config.yaml
model: "contrastive audio-text model"
dataset: "strings of digits, spoken by a formant synthesiser in many voices"
train_examples: 39062
n_mels: 64
hop_length: 160
input: "log_mel"
spec_augment: false
win_length: 400
tokenizer: "word"
vocab_size: 14
loss: "softmax"
embed_dim: 256
encoder_arch: "crnn"
encoder_norm: "batchnorm"
encoder_activation: "silu"
encoder_depths: [1, 1, 1]
encoder_kernel_size: 5
encoder_stem: "single"
encoder_widths: [128, 192, 288]
encoder_rnn_width: 128
encoder_rnn: "gru"
encoder_bidirectional: true
encoder_rnn_residual: true
encoder_rnn_layers: 4
text_encoder_causal: false
text_encoder_width: 320
text_encoder_layers: 6
text_encoder_norm: "layernorm"
text_encoder_norm_position: "pre"
text_encoder_activation: "gelu"
text_encoder_mlp_ratio: 4
text_encoder_head_dim: 32
text_encoder_fused_qkv: false
text_encoder_bias: "none"
text_encoder_qk_norm: false
text_encoder_parallel_block: false
text_encoder_inner_norm: false
text_encoder_positions: "rope"
residual_init: "zero_last"
optimizer: "muon"
muon_scale: "original"
lr: 0.014
momentum: 0.95
nesterov: true
orthogonalizer: "newton_schulz_5"
adamw_lr_other_params: 0.0015
grad_clip: 5.0
cautious_weight_decay: true
steps: 1300
batch_size: 128
epochs: 4.3
lr_schedule: "wsd"
decay_fraction: 0.3
final_lr_fraction: 0
warmup_steps: 60
weight_decay: 0.0
adamw_weight_decay_other_params: 0.01
Rows from block 3 of the text encoder of a small contrastive audio-text model, named by matrix and row number. Rows with one number belong to one neuron. Each number is 500 + 50 x the weight over its row's rms, rounded and kept within 0 to 999. All counts start at 0. Numbers have three digits each.
Before each neuron's rows are labels from the 100 texts, of 14976, where the neuron reaches its highest value: "fires on" is the input token at the peak. Only what is clearly more common there than usual is listed. The data: strings of digits, spoken by a formant synthesiser in many voices.
# fc1: MLP up (text_encoder.blocks.3.mlp.fc1.weight, 1280x320), inputs 0-159
# fc2: MLP down (text_encoder.blocks.3.mlp.fc2.weight, 320x1280, transposed), outputs 0-159

fires on: "one"
fc1.542:594422515452541486430522399563466445462529438551522472501532531494421459524508542442488436517620449480554508517418452499497615421563489569600485521533506514508518502546525538536550450611544479578470530461617510429446485449613476510544475519520518543419574503506426506437504515551551484501607531581487549486468540410522495512548630528452566485447441544498381431518530511445448501625530543449550451464494532456452493536522553527441474439557478468512404528470500499508543511544427440
fc2.542:528502432486504578468495629515571539566437559486481530508455459468531575570442561516492533514429492522435517478463492571436446521474494484481490527500504551453554404417471457505507577458480530492544599555399514646504504523454471520521542539547518493520429582510543556501539426470590484484448526443570492561558496565481535470408471511474531557489505541566556467470441539591587431509435439503424534480566500507494489454420563480425468540524484487502482507487508501461441454458563509

fires on: "four"
fc1.72:610508474520561510372421563574508550481453504500407591500536550493475481492507482567462495535459544433474545539498463510563530505561549428518457535598526480500426494536498526451529518394463538469478512565489458493456579534458419553490469462473476474477547516441545514460509441405515438423514549445552497535488492556512482454529386483507540475546527455565618515529430480532507459498514544590436587463437433483445529554581503584461447571502496486580459551446481510485542494484534433
fc2.72:444488451522428496545540463487540537532512489500470469501511472500449505485537450515545479473429464507540463551449596497500435481446425562414575516410509457468459533526573529483483516574474509482475530518528458492572421511534528475498568510431601508540551469526497475552588531555499610541518453490365464467512477516515550473498580390569471535414528459488487508454485438465500554595401465436583472521555577507539489528441529428513591377525518492475579477555457463593488514523501489

fires on: "eight"
fc1.679:521556525493516567488482531535457431500461494395435525548440452470513498509464541468471556478480541477531577513620513516441392479451414517405519569490459450407501373498439365522467529513450499486510506444557550564559442475472574512498482549486627464523565499410517483551476532523488532554548570484497512552500557470497529533536570495460494458504577406462547525480435515439532511417518510445541522449481504418539606492538567535559459480604489361496489534478466467597554503535558551
fc2.679:399464530437532457425452421464485515423500437451521367450582499623537446460497446525491439527557503489538419506418478513500489472465478538526580473560553511521502522469421535455465495502530539504466508513494459589406483450486507424508512515510416536481505463453529564414514444528574475460535580571518488452527543493588510554488514557523414478521399523550469522500582571530516502501528505483407576697500470556474475461584445485439499545523476530473518440458580539526516474441383468

fires on: "one"
fc1.144:583515570504494495531470392567486570484429592557522497470535497392475453398603538509405438599507484539474525535500502531404431446565553473528536434523526451535523482519507557436519444599536542488450490535492590387498539509497510577512539499457578578565505498405534501541387529458522482516593554455514576489413440451473472430408548608538470412479594606565488441539595466441495511527550559509546493511514563453505529489493439424448497471486439526488484449544475430531529470498531481
fc2.144:479528547478488462377508436433634463478559562533539462531509531504552545510479484503577444480470519409413542479485526434442532545482569498486500548528476485463502489478492424577526492509475514402559478460488494476554412468481459467429415530550532470607442609463467488449579462542558458453503538517551433592553543531521514560503487419499547512356465481544523399578450448442487534475483515543532444579475495460461562460533597486529555408468529556499493462532561607467528557543566481

fires on: "seven"
fc1.689:596542397446526558558458419463512548546536523509548442508520483472483597452506363522437450607463537498570429489452458536563529585459498497458501500488562490480488481555493494480524522508477608468461445451385524529486501427521406463498490567481460440610536513504595454452488525499479481490531518418502487373450467512415498553469468530546400498414539469464429449429505513451556508639540535403457499540455472457476439444436490423439469555527486569468541449417520558523487512487437425
fc2.689:432530505521523451461428543540521493562438498465544522540512509525526391526547502572566607479540515487488448471508446462457519498518506552563464428577452528650488536441453575480453480457558420459494587447494457530546440556483480459474515396568473510442470531527398564538479482488474495396584490568436516514541573387559535441471467473413539535569473467586556572595524450526480487510468473519595461516419441562524550498524473527550471505528610528372541512657518436537523605598502522

fires on: "four"
fc1.1:533523494509512473458461520556514482548519544550469569478531466515520514574500600509503494554493590491549590481520571463511514602581455513551530502419571512458456480571557514494482493546460495449460428512553533436400607506479453435522571525336474580510418463447609380472472410503523449502512475557559486468540417555472515514426516512490499471504541463457512536474434545512478511473507571566482508479482499458526436411490507559501442458448415450568494456459566542520547593523478537
fc2.1:460497590489474533502417554529449522479430530493531501504576516555496519455474516585637539497583537516536591458492524625481538473535469476510429574395524519481469506582498410463456520445533481465572577499520454487489566448524398506534532495480427504482462436568422440423509499450408498582496512480511415461448517482492484516452486466368500435563475451526554501554541502571482547461551515529479515551415519425482530459606564565510447469550475487550560458512530462462576533521549582

fires on: "one"
fc1.249:480542432517515474471533444516529507532466488592485585540389515502523534361460537498517521523472453514476477475472526529386547421606468571532596498457486473528514522474446567530490482492472507461469410503525548506458546472496528515495613594531467515625507581484557438561525385534513558527422467563538470616661585525477535436569566553569514482511467601533425438519517540473490536518572469458474494459487529505451436394492542492459466501499463598545498537490483511555557501526449433
fc2.249:597536559564539476505492495539455485569519506504547561404450471549496484576507522439413512469472437479434525466511481520482418506403542436466578550575500569424490477458459451427439555630591578434556545529512488390473467543567484512433496503446489453454517508521491437489578582495489491481544551541506549495558635478473511559520575433496436511497462433493477568456497482412468538466526528586528499496474556511559547447555529457543458478549470452544440518456542538505569489466489568

fires on: "three"
fc1.662:436532512463468553488461559530519549442481558458495551395445541481478518476473651605490491546478516480496593465413590483428469496556515567461469531453524556574503470535379594522489431457397566543561448532497528435553553471526558524526524457443535530495488477430527476405617507404443575558499486466541445507470498525494477438510522496558477493587552530442505532488525448485569526439445486561539475423568493461427554485530541492517354491455578553474487597500438462510538612468461477
fc2.662:468490501460476429559499481454531491562436419541545420633563467572468511499467510466491566494458488502488466410488489418499534470436457455483508474505460400389475599472611532468509527572588468481524584505544606494525412506593513502564562605539553476453567514446417457526458422564433449472496562544446447418457482526579480542518576572567498561486434496555559560512452490493567516486584522398435507438451550486500502518399438583493547527450494441481469482538420444549428506504519428

fires on: "four"
fc1.188:581471523461457527418548541582479524485467442578478485409498524440474524513600547502579527456504495493590442580497540424526600475556451489518533488535583454494560500590433422499495505522475566378502502469422429505395522524519486510546525541410530555478475471505692514479516407569512481522532559544520417446601533457538484520387469581510501421573507467521503509531510470514545473498488483464547509474559506481456442437549485504440476434429459530483502385489479522519542593532470523
fc2.188:525584525511466478433490463474538513575547549560471548493446484561451523424517475527566525443482495524562522431461510537545439487427422526446434506477438520515402426610623476504475559474590456423525595462550573473477488517550435452474513473446392533529573484493553457439522474513415478481505433601514496492431538490449533508543511506457523449526501488549528524522433552555520546501541530535486461482398507471492474439449485484464489568555513536445443483544472442528511553515530474

fires on: "five"
fc1.641:471537518526529482513457538435511428426357536461505486512569405489463495482590460521549463444500594539500576547510540484456449550581411461445467516472476508558433493531571482528423396508508612442526489527491538515428504450424621489547380515465458546552506452483472418519464477512449545611565533421495498512527477476579475508538485518477444477395435474534478409420498555555521553524496473492552592471560484544450505477550499424455523410495394585508568519489493482503491530524483499
fc2.641:521448496463467499561537568508523467478551604478453491519492552486503440410485552466481493442495497521474480451512510572511572550598432465434506425470459583494540507436521447551543526505551441499589446573532480547537503459568460364559519493461516514422581453520428483467498599426494491491595591453474524612497400493455460505513473488503462622491560531432449481518516522439558455501573457583470471612469492447590427587563611431605465471555541425550489509465515577399512489561477481

fires on: "six"
fc1.598:497518550488498446478557460424413540518533570496535545471461492431540563432442452386472435446474492419558495536485512505514611517430516567460516471444515503482509580454491437525570407553558454426517490497538478484547481507570533510404425436402543484511513501552519461498500520493496450402458494466548455498478391577431390508456521424463506527494476497498578612483547547559519500447499552506475433443551488601500580488504437498495532441496553425526448450476447533466472510480388532
fc2.598:505489506426532465497421576493488470564556477447437437562447448549505572470445480494456437472528506525517486474460493502489494422493518479533502522549507529566444504512545494531444510525534553573582532495571483480364532541377546540534497584496542448463433519461374555506465563536528460510468453520544546537470425507459565489528447544506478535546595502595466452575534462450495474477400495505551464473465506379488517520506543492502506479464436596481466489455485459518438463594452552

fires on: "three"
fc1.291:506580433568487398463478481554545556434516476495466479579463557432550487533532533621533507523538506438443468542516487497515577444551406510512554529496523473560440577451386519540486486449480485542596548528525500537410573544492484467484472533472457537489498545570461593488469589539485468501448471573599453496389581506498437441503550567497539487452522431453398434443526450505470531483490455546524531501424558511485466490538498513561400438447503553474474438512528514579490461498544480
fc2.291:436431538426524551464574526447443458550513512545482502446581485517470538462427542442493553474494487509528487489458480459505409492486568475485473469471487445444500463644586595494508501566542522390431500538507497447593430477526556507529514449559500505495515376397520417535580467454478532513538555346434460478557537486494596599493484468562501470505516535540537561501437527475529441516523568471478471482590421521488559554514524455502584566507549467541501490483511451479456533550456427

fires on: "five"
fc1.301:539505504636501508481443456489550552442457525669412415508546437487455486511472459568447543422537540532437581526554580514521405503472554468476496397561453457515461471458445447495426463555466472390463490545511466450463554536425479456419459545531504511581543496532483540565447516498494610503498521492495502432491547436489488487568517433500518547403457498492520529508553610504478610549487589511503496519540462406506443531459479517476519486524480526486512673411479469414561437499467451
fc2.301:477457554481539510449575497491525505475528505412558467536501485581453502497561534448496479508417471535599480412578548525542454571497483538471567571474513492487500555467472460490547478442548595597486445465501465519575468508530516448604537442532529480527537473475432474504489576483483448461533465439522562568491507599492519560499524506458370565678571522482490488504402459516479459395583417483485409533400505489523560426537477494497498479515537499504478410487507553551458509501565459

fires on: "seven"
fc1.617:566583455533529440597543476567501556561513535435420513473498544388473490497446443612421512559412495487430439473494463491486442498449527462559448473448485487571536517526465566384463540518459428528574450498464387433492483561487503484560527531451549579467540567452506508522483549548584464552556484470474546462474488490555409395577505567490465433528408499388408490475432436492518579557535405530466504398523492392465533449546489478579514492529459556431577562482465518528456522560437536
fc2.617:512518561508471531427487404547483458542481425571548446547480449435415418456520538508499514474527503477572563516520464498526539506539423545465573540515564544452422536491540484406450508459523500542494578469523580431589470416536496505474517499511493459503438457441485482435514342567558452433465540534494504517574543428503461499382447481573609525499559502510481453454493477443462550554439535529572414453503476502540557546426549478498569513531426490469556452547542590519562452527478479

fires on: "six"
fc1.666:478508536540513507515539579512468545505528545490525565489521546456451541451458443487372442416541432463432578487491568496498472512482462536474501506426461530528449518513523457569531481428473408579495540482515499508519540464504479521504533398488475597445536442543448442484455566590509592499611505553534486496577422481490480462512436477487504554471525459474504501471546434494428583446488529503559443504560582580472518459470573475453487519500480595489553533428463537445437520522419447
fc2.666:505470514533597478547497557459491411519469474539341389541465507518479488523463520545503495439561546549594492515530571502447530500482488486508573454495525515571458470566448487486536512499501576403468507555455487406478493507524555645374469539473560399531602470455534495522518459515607377459419428485423526528424564482398396484484544467566575508563496494526475536544438498451550423481603435476507569412432499471539513533557531487536494497610465484497441453482513502513539493484460622

fires on: "eight"
fc1.688:589582523530515480457413505503375512505538458532556537493511430522522507489539554488433550559657605452479548554506558493535421510461451519495420493442522524504508455511391486476540538572499563518508439439593486513489427507442558529503475529518466531387531493474528444457487587562573500507496507445535608493515527463502502475470568435482561524556511340427515440490454598495482493570462509563489551627521452444519508470558487522450514551527548479520482434552443476531449514428594596
fc2.688:397463530493545490438489508506459520449542449484406481541494437598612509511438454422515527490607574506492590579523442492474492484435517549448567447499470473512487498487450458512498464505549457494588538640550404513434430494458467467538576564493489405633577470477542502503590486490530479562426482524586469438509552515519391621485491496528470383580500508429537534460467499477446406548422521535484559472464548485535440526483528503510500597571427453467456567494475570464463432518385578

fires on: "<end>"
fc1.367:514552461500525578524485478574424400486552535595538523502533432513523503516476475537408487402437435483504478587527504485563403459473473531574564514522538491455486491533506495484520450493600412504556438470356509439487486576465448544438484520470382511524588552446575519517530463425486473581462492484506503450576523457484507494557432497404528549418550451545576486489484481558481468410429547530578528454435505606522523421462447424497514554525550384571464496507421660482537552473527572
fc2.367:566470472516503468491448489503504542506506403521535544511564506567491614566572429479427480498514487433419481448547515553522487522584530471521523469490481475508450465432402538497544423576514489548528540524503484429531458525499389463514466457497473484527520504475563462497539543450476496564544446500591567525539616573417447525669510580484460524483515517573503426433522614496566501431555471561530512477545552490473427423450404465496428550455490459502488516506464517496455458441433511

fires on: "four"
fc1.564:561499501483457466537461506519516448486410439525511564495522587493564498475562451494498449511488561487498585559477506556529547412499466531484589508501552470542446484550500490498490525418532556531560572568517493493512562486548455507492453466521504460463448539550569510556469481487520472529521417480562420418412480542521515495536485572465596479482534469427511484546443478475536534522502576407553464656436503500465490492457521550519503548484519536499535526507520489499458429576479476
fc2.564:468434482513573486521477528399541514449448524506458456530626501528496455431528599422560500492614555592537509484472470541450393513477501544390424442531527439467513574525500571565556423556451558401521477458523493481392487504429542504452486451440512558485501534526521549511502509560547555480438541487448623559558464429537475469493471520603466560435513586506487472509566467517484463373478469524536586471560544585523537521516439463550523477515481480470432550534527500455543414473565503

fires on: "four"
fc1.545:338472479415504463440454534435522510393544527489454474484491534490509561489567530595477494442547482450475577561507509424488508497518419436478534535458511510433516579537494437556612514510563428534595440450507441543482568428492526488517551507511518534329475480467536435411519493561591482531486494458506514467455561514488515488481451573491536516485561422533488429517485475530469505509537501511442526447469548559418357524536518494580492545451467512426534442508393509506575564491493607
fc2.545:562519499458506474495509471633507547468503473441518544475480395374493450405490519481554548436516451500583498475450531480556469645491541487530471421448477511542428412449500513509493542502414509479469491500465618431460469554547444544409470542478542483551425458422593432590483501536471539540502445583522480562525477486560546435540545495479523365542468462512506543565478584487546470552482449487473484430599389516589546484527484449427535525552515432521549527521505476627503503437507494

fires on: "zero"; "eight"
fc1.206:522572601533517416551529427584461445487601429578395503452483520510502429534543469541551547493586545477479532500432466457469577580460433561412519522479485554469506590560560472561534450541478553533541472440525396495490506425497544487494412492471425423604537535447539481383603477545560581452430499567478549528433484433506467455563550566493536445494496463528427503400546489476567484475442451453543459434488459552522487425549437459538480454497480471451434427529565600505512376482582474
fc2.206:439542446518473528407545607493569498553450476423485453458544643437576511469395508467535453552471438528513545508459544553437413505498455539540456491524530622461532445553448514501566555535470449531500414476545437481523481512422486525515527549488537439503509515514513419551493509562525471507504542462522533577579397481522497445453493578413461510486543474481517463513565494462442548472579586585501370495564508492340530614519525544519501528471601509541446536498443506496485457477534440

fires on: "zero"
fc1.716:504476473482413469492505521545542538458531441528526512465437560541473492510517489514479486535458511495455472523466482524491514547502428497493469458495425582555580594546425525507499490564511514539531469464530562488474524513526471517448425445489506460498518548506527515395403609506478540451459569499457519501509430413490462551468557506440453505470563582449359443488469536442507464577531543467399452586485476551501449496492502500487525559402370406513515500498532613520528465497426499
fc2.716:540520543443490490539545537487424484493615438516473533514587475479453501530546509490460469463447501453622607450529429480538553449553505519562540564490545465388497487468508488478489567481488495448497462505386499504446488511559570539551422566515478475430518462476466513538510413534496546447493425598501473561510501486496501401538539470536434415489541532473631454552504477529476495513545589521533513488546500447446525490485466549496443526536561532541521544443505556467509533483405569

fires on: "eight"
fc1.0:535568549498517528485533497549561472414479542527484448406549483500504421444500618559564494449571588518535492497547476403446464472464554498482462510476481515567530572532447468511541459433510479510454456484450554444532525491501450527372529410465500503457554514471557483437444429527489506479621511549466480479509512577507521478503461509490468603459527484539435522441475505456476514579572413498552530380484502493558437475493504532477484477448458519495548521427537468473586426470495465
fc2.0:495555552505516536473492535541460438434528509486466575524436545482443506456504488553535505490504532514425461513595512477584491554522469473479502470548503507506470468559549438471497546371460549467495477513450537532515438527445513457464566559527523462457450543587483514622529537513495474540571562471580545605519552397544434459474442495473482524508454476543581450416542458531493635491541546544495467607529471521474506490465451506374515507507447522574511509505519576520506520494583447

fires on: "seven"
fc1.567:519535551461507502467440392510489541563456582498508515481475476339477521596433412464570547518458546570462543513501486499543436647518546522604501501494476454537504475449457483529482440532482535531435489490472519454554526390430567445557436549522557482517467607584525447510540535568495548524540507485474484610451510547438554442498478584472526522522473579544462516419439549452498565428515535442506496488541515465605478446558516521452555540473509516421402485603467552573523541506466544
fc2.567:431483505476520456500589454559517529458532462556591512506448508509519461483569581531426375449494529459523444471515516544485473465449538454419453455516559513468601493480480517473466529462582535502518469398571467479477411491527481566448469503474567432468525484412573474447426419519511502519570531566517449522472478529471407550499512405555437450522452506492561518532462380557492524499453474491502491483494555561455509465374502517627484579631444450559544530534569532532412526512432537

fires on: "four"; "seven"
fc1.52:414522441473534471548535521425411475414510551568526567534526469511571553408497440571586424537593447458526448492438452497527521516450451480441473479569537486591441530546546435536482439497609479543551475551584469494501445474613534456448519556551517577531449504520565520470483534468505521557497509441535486483514472474551464598483533433451595507454428506428476477468578517551651496582492504496569433364374530476482488506501568463427482620448457504571533528522392464544566449516595458
fc2.52:610592490513573510516396555641507513461470494451465508469471480516506523597445509448473507550479435470515414569445496491499543484522474491494445507443495541465532449506436579433587429412414534597466433423496508433548514572405445517554552509512447537499520632569598552481547585511452425488443589508418508475517544510517531453416478507508540547476555534497430475562430435438440461530407455435541550487590432535458510547553531489474573422507606510485489505374472525474541543475530481

fires on: "eight"
fc1.510:446444485574487483528525524528497567473474520402533533398470580457468534539503581484453461527503600416511468491446490518545477580510500504404605563439526429511498488517366485502437522460554550485531486555580498490528485583504560496535472495515520578486474471459503513434461516479492498485570502551549460422568511540549567532470489529554401524561495467458554483471411493481547479463462445574455516503443466465491567458489454579504485514446482538450491413484514480572493450594525429
fc2.510:472529484516519478449525374458447506456517488499531400591599420536536530496536530499483464538536479602519521460540547407536531463538567558513534481612541563552458554488573474435572447455528441476492474460449464487444515517552494494470540552467490514529478539440477437553513516449521539485421536496540492456447553503462495392527510516517524536421443538523430485501564439465452581498646487352503565572515467535493415565487567399542537529501501589529488535498558543508511507360511554

fires on: "one"
fc1.85:489466471625448544432523480519485533510549533481506559554478558503447542581475434432444520494446526439549577514501531559490467540458510447571495524458572496464484511476513462481558410464537505610475528451555474466539522433427525640531484522579546544510599587530546494497475399524425449521480640474434438503433466524559513504404403478557513418483590526396532442560505567603503489480508507410435527537478410608512529551495540513464535548490555510481557425500447414405436563506539479
fc2.85:538521553485537539503455466436501556524491476576424447435456433559505559598521547600566494450561511481407465432432429442495472443453473578480447453389552476566566523617476540504402508477480563430470525510460507539514484469526390494491451553443560501442505460469478599518581488547517650505478488475418483435499515475550463495577561486508457536509477493552534542496477450590508410415505522547557519472432503576646546500475525492436501451531403532493399553409520428571472496586436480

fires on: "seven"
fc1.353:395546500497494473467550448476427492563559576511512495467615426504542447445490487473551520483521385532447493560506529509518471514457486554404530539472459398533506536467470593489486526449460532513427477584499558347445454560523508560533539474549515562525441392504495494467460507466412503566472519480477565533549515498507435389482465506555541424494477489396500447509515472494500567517493574460449507520516508505547481478526540508508560495589474559534584460567460528548529470513372551
fc2.353:458432472464546543447524488454513538613505518465533507484526462508552440567482507482499507571412563491571550541499519452535485485471503491537442524493516457503541477517466499486439535532545483462484434517426442564476686471527547575523412417474556502382561391429571487384550583531528450540530448542488413498480468575475512529481467476487531544560487506455378569517458450608446550503521470546481468493528541528509464498414447550507418435511511496489493541456542446497513579487482484

fires on: "one"
fc1.448:565521454489439445457507502504411533519480519522528511524525532446500418522394415510407451462458551489575482520511466555462508470508498522561519511459533474488598445473569438466600514564519544551607466589458482552474522530485484522549626569525491582490517422523573587586489463461450567449439480535506488425549455495487520457641516510501509428439587506535452429480510497426524390506493483475494544453510557448528493534540498482454408494569497480561443494376557433510452454538448518
fc2.448:410513475567582481522510502560534534510428489412524469512524594465443552547563558457554593588494431502506470581473534534406448587497535432498498507603465480564548483517444511565431492528519433425451475561491545446464514503548558538412414458434501469472482589496508492417501601596490428518507562589470654508507582495479436502466510466486472546507456501525558454501512536549461561469518497534502484566488415561404494517505499482587525499496510568426468523525497456542465516412582546

fires on: "five"
fc1.612:557533565480502532448561595464461520438481468548482531573560489620495444498514430482589573513491499527460531466529463519460523507580478474448510514504514483456498478505533438545516502409518577469480522528478556515507639397433431536465362503486532490434598482489473485484520521564470549462467557524597459593418495507481419528540461416535470552584399543503475533598460524505427503487518566547391570546553437462441389471460510455507505469462501456531537463548519529521484493462488477
fc2.612:511490465507473518636405514530501425452464473529550501534483521400471594354603487426444434469425519529522572483499499569497528594406473502465480455499633484509527561520506529607577551484531469515528495577435600514495516567495485454571489437477475518521503495458530557545484485458616472500585507517547493565522501395591555522549435474515434477423495533379505378463492425411532530541508538562468560443499473495512486650542549503478498448500553554498463451465518456450583447605482498

fires on: "<end>"
fc1.583:604513575571516498591454544505444472538479529394483551503403454540496472445615509492495526457452562521501549544492596513483477499501497570476485543485442465487495508424417488501409399498522457435484488514536447396392471493482418494541522616484460554574534538457484513466512542473438558431445546491566554478415508451435444476425442545539543432549503503550488447483505521528487487513517425491455549546503446452420486419492460401515525488546472521529547545477517468541528503489556460
fc2.583:474559523478435461398549409478468492515560448548474466449511539539405508532469441526506480427537574583493482490422489449501539474572556498451573519532529502473455506515553537506542474519545565593491475464485542430524555484522535447495447424560555505403530464624514517548475426486615482521533540459538503577480505577530476557584531481471500515471491453475586467501545572469471548415545567476488452473386525480628495490522528537485512483491479419477537451484443544428412384457407609

fires on: "zero"
fc1.137:511481487500491507526542477523439467480454515508601583495549459470535459484456517481483530536467481430414543524503567466489386488459516570517446512443541508436448507488470515462452519483514533478536477440551487441430469530557502544497433445498542426549439481524525512478528515496487501523535476563530480505543430505411602426559526487452484408441497474493572568485513436491455498585455585464490536486487442490419469476425461442351583401421449497541610579580486499426522538560579568
fc2.137:451525535524488569520392535441535499501589557564419442414536462518463544502527513470431566468547590509540500613566550527458525510570473446441602463495452445503584502421527480541430478454517461470471464520485410565470529507491520486489517537504472517509541535500426490513470566561522484479473568522443493509437516490460486582532504502510471555496521530538505415493545565396508548469549473403541470553508504407489532539542477490522466494527465549558491422513480530530558437511471460

fires on: "zero"
fc1.281:460440464496416505457520513439453526453528520506448615493505494569545424549433540494559514490595444469484558573493512488372479418522480499490404469536521662490491468468597471573536601455449431436544544511486442411469471433412519508472463462496492462552542574437480494457475549456466532479563582498569553534489522417496631557582466484528597471506542507533495488449483536499527443541546545471457503515568521502448523373471571463555477485525566458538524447490416546464520435502454498
fc2.281:507529589454487448560454535602509600619500508429522553491460497384458532375604423477369426525406488466488547516514482565528470547529493513538531551464495411434470504553399461596400506454552489403513433491428507523516487533559514561474411506598522509418508485487554538560573459505461420496470444565512553495469481480423536468439521347448428454507506493442493440514464565481524569548471508565474536475454490440534501589471507464520527511525473587477436484574537562502541534487484564

fires on: "seven"
fc1.432:458463519514509373507520376518444560457503450481498388453564527466548468478487420512583481468528546450485565458442425513460506480547487542478493512397534440547511488637436513473526456464553532455574460482582505509529545599541502476519601474582471562510523534559515475481529562508514434467522540465574469474414497490485515422564461531523430457496582460488507497524520433410472549528511481500558547437523550470472443540538423489556445480505473488563461511567479447439526499493521516
fc2.432:489518457477517557478502541493558492594480572508473593533540432478476457488438489483515438487560469558514466562493530512524481487467471476552455466566463515520551506429518492519492495475512418466529604591414476506548536419463511544531460494507488534470444478407549526466540464462484588546479447510479588520567586567484452421496564434539544458476473519516530422467515529470419532494514466531468369531481561439450530476465582398443573427573593490511567473465492504473510513486506501

fires on: "seven"
fc1.415:505455408518535524514487463544398571449546456514486507583489454487558475539441497479509500518467547447487403532521588504481448501504473481533452462504526489443530536510504538489526443563577498435561446438505561474468516416541443597451542580506530619518473541478529480499478560523485489433527562417524490519537443483484400507454493482531537509462536474514531553509460511494490480545415527502541479454475469457535440409559442607503558421552459513511534574560444473394495463563542446
fc2.415:481500455529495539591480492516567491536553489489441483476457593456530443518558502551450484474488504512474582517480387540494541534544439536539505420539533479486485528564457558559512456547475411549577514497538513483567568517547552495541490465476493508583484534493532533483514494458397452500494474667461473553407535522524508456472458568420601430550488498521549410509492496381519520511472530572570606449455538564497425487469523471497518511598513579510541500487458529499488488504540509

fires on: "one"
fc1.719:597427534568477526540498552486457485454472425515466530471496439564509469558605506515502516520558505429560557477506516549484543569504514463474466528511515384464502609477445506515476334533470497488465510515485514408473498432432491594490435475447477518425538555503483484478501497548583497516518472512485445442517427463560419458433490491547371593450488455492454471492508457576508561552549558390528497449466466469577517508520444449465554496412530468535504458486476452523539524459470518
fc2.719:495488469492485457549532440572503443577496486482472426525604568507445436508476558553498402524580458537522486456496432542436540462535467550483452476416521533472477492556441392410498513562501457493515546508401476554495531503447448419540475529427562420521543459476431510574589397624468545527411537438456560482411494564526489500546504521471604427538446541449557441460515524467559439454569563573573507518455520572480558523544524577555557431566370536500494543514603555429472454535536427

fires on: "four"
fc1.81:529524518492472527428485513530486509494477488451495538468402452498478414523550490529422593535394565450513490545507473503528427467532470471523501529438466524399465528525429462482412557553512579520479522469484537571456564464444552480535479408347502457498511538474571476435491481473573510468480523471519587498533398493470509568503472424498520426406624514443497507532507449559479438512571494525558562476514465556564478484431548455538509508478552428411402452477538558429498542602515569
fc2.81:410539522467497513514493481491426526508443468505488474544560487498517557465497434560544444490504449508589598456440528523540506526530500523516473542534484394537438501547526472370524455403594483516589600522530467476492461505454373431537448553587515521470543466552455513571563576492535464497594480448468419441424643600552457556426497443492503579480465433524448541522445533425572468546427522598384453547373562485448477451505468591586498544574514575614576444548517426591555617501551533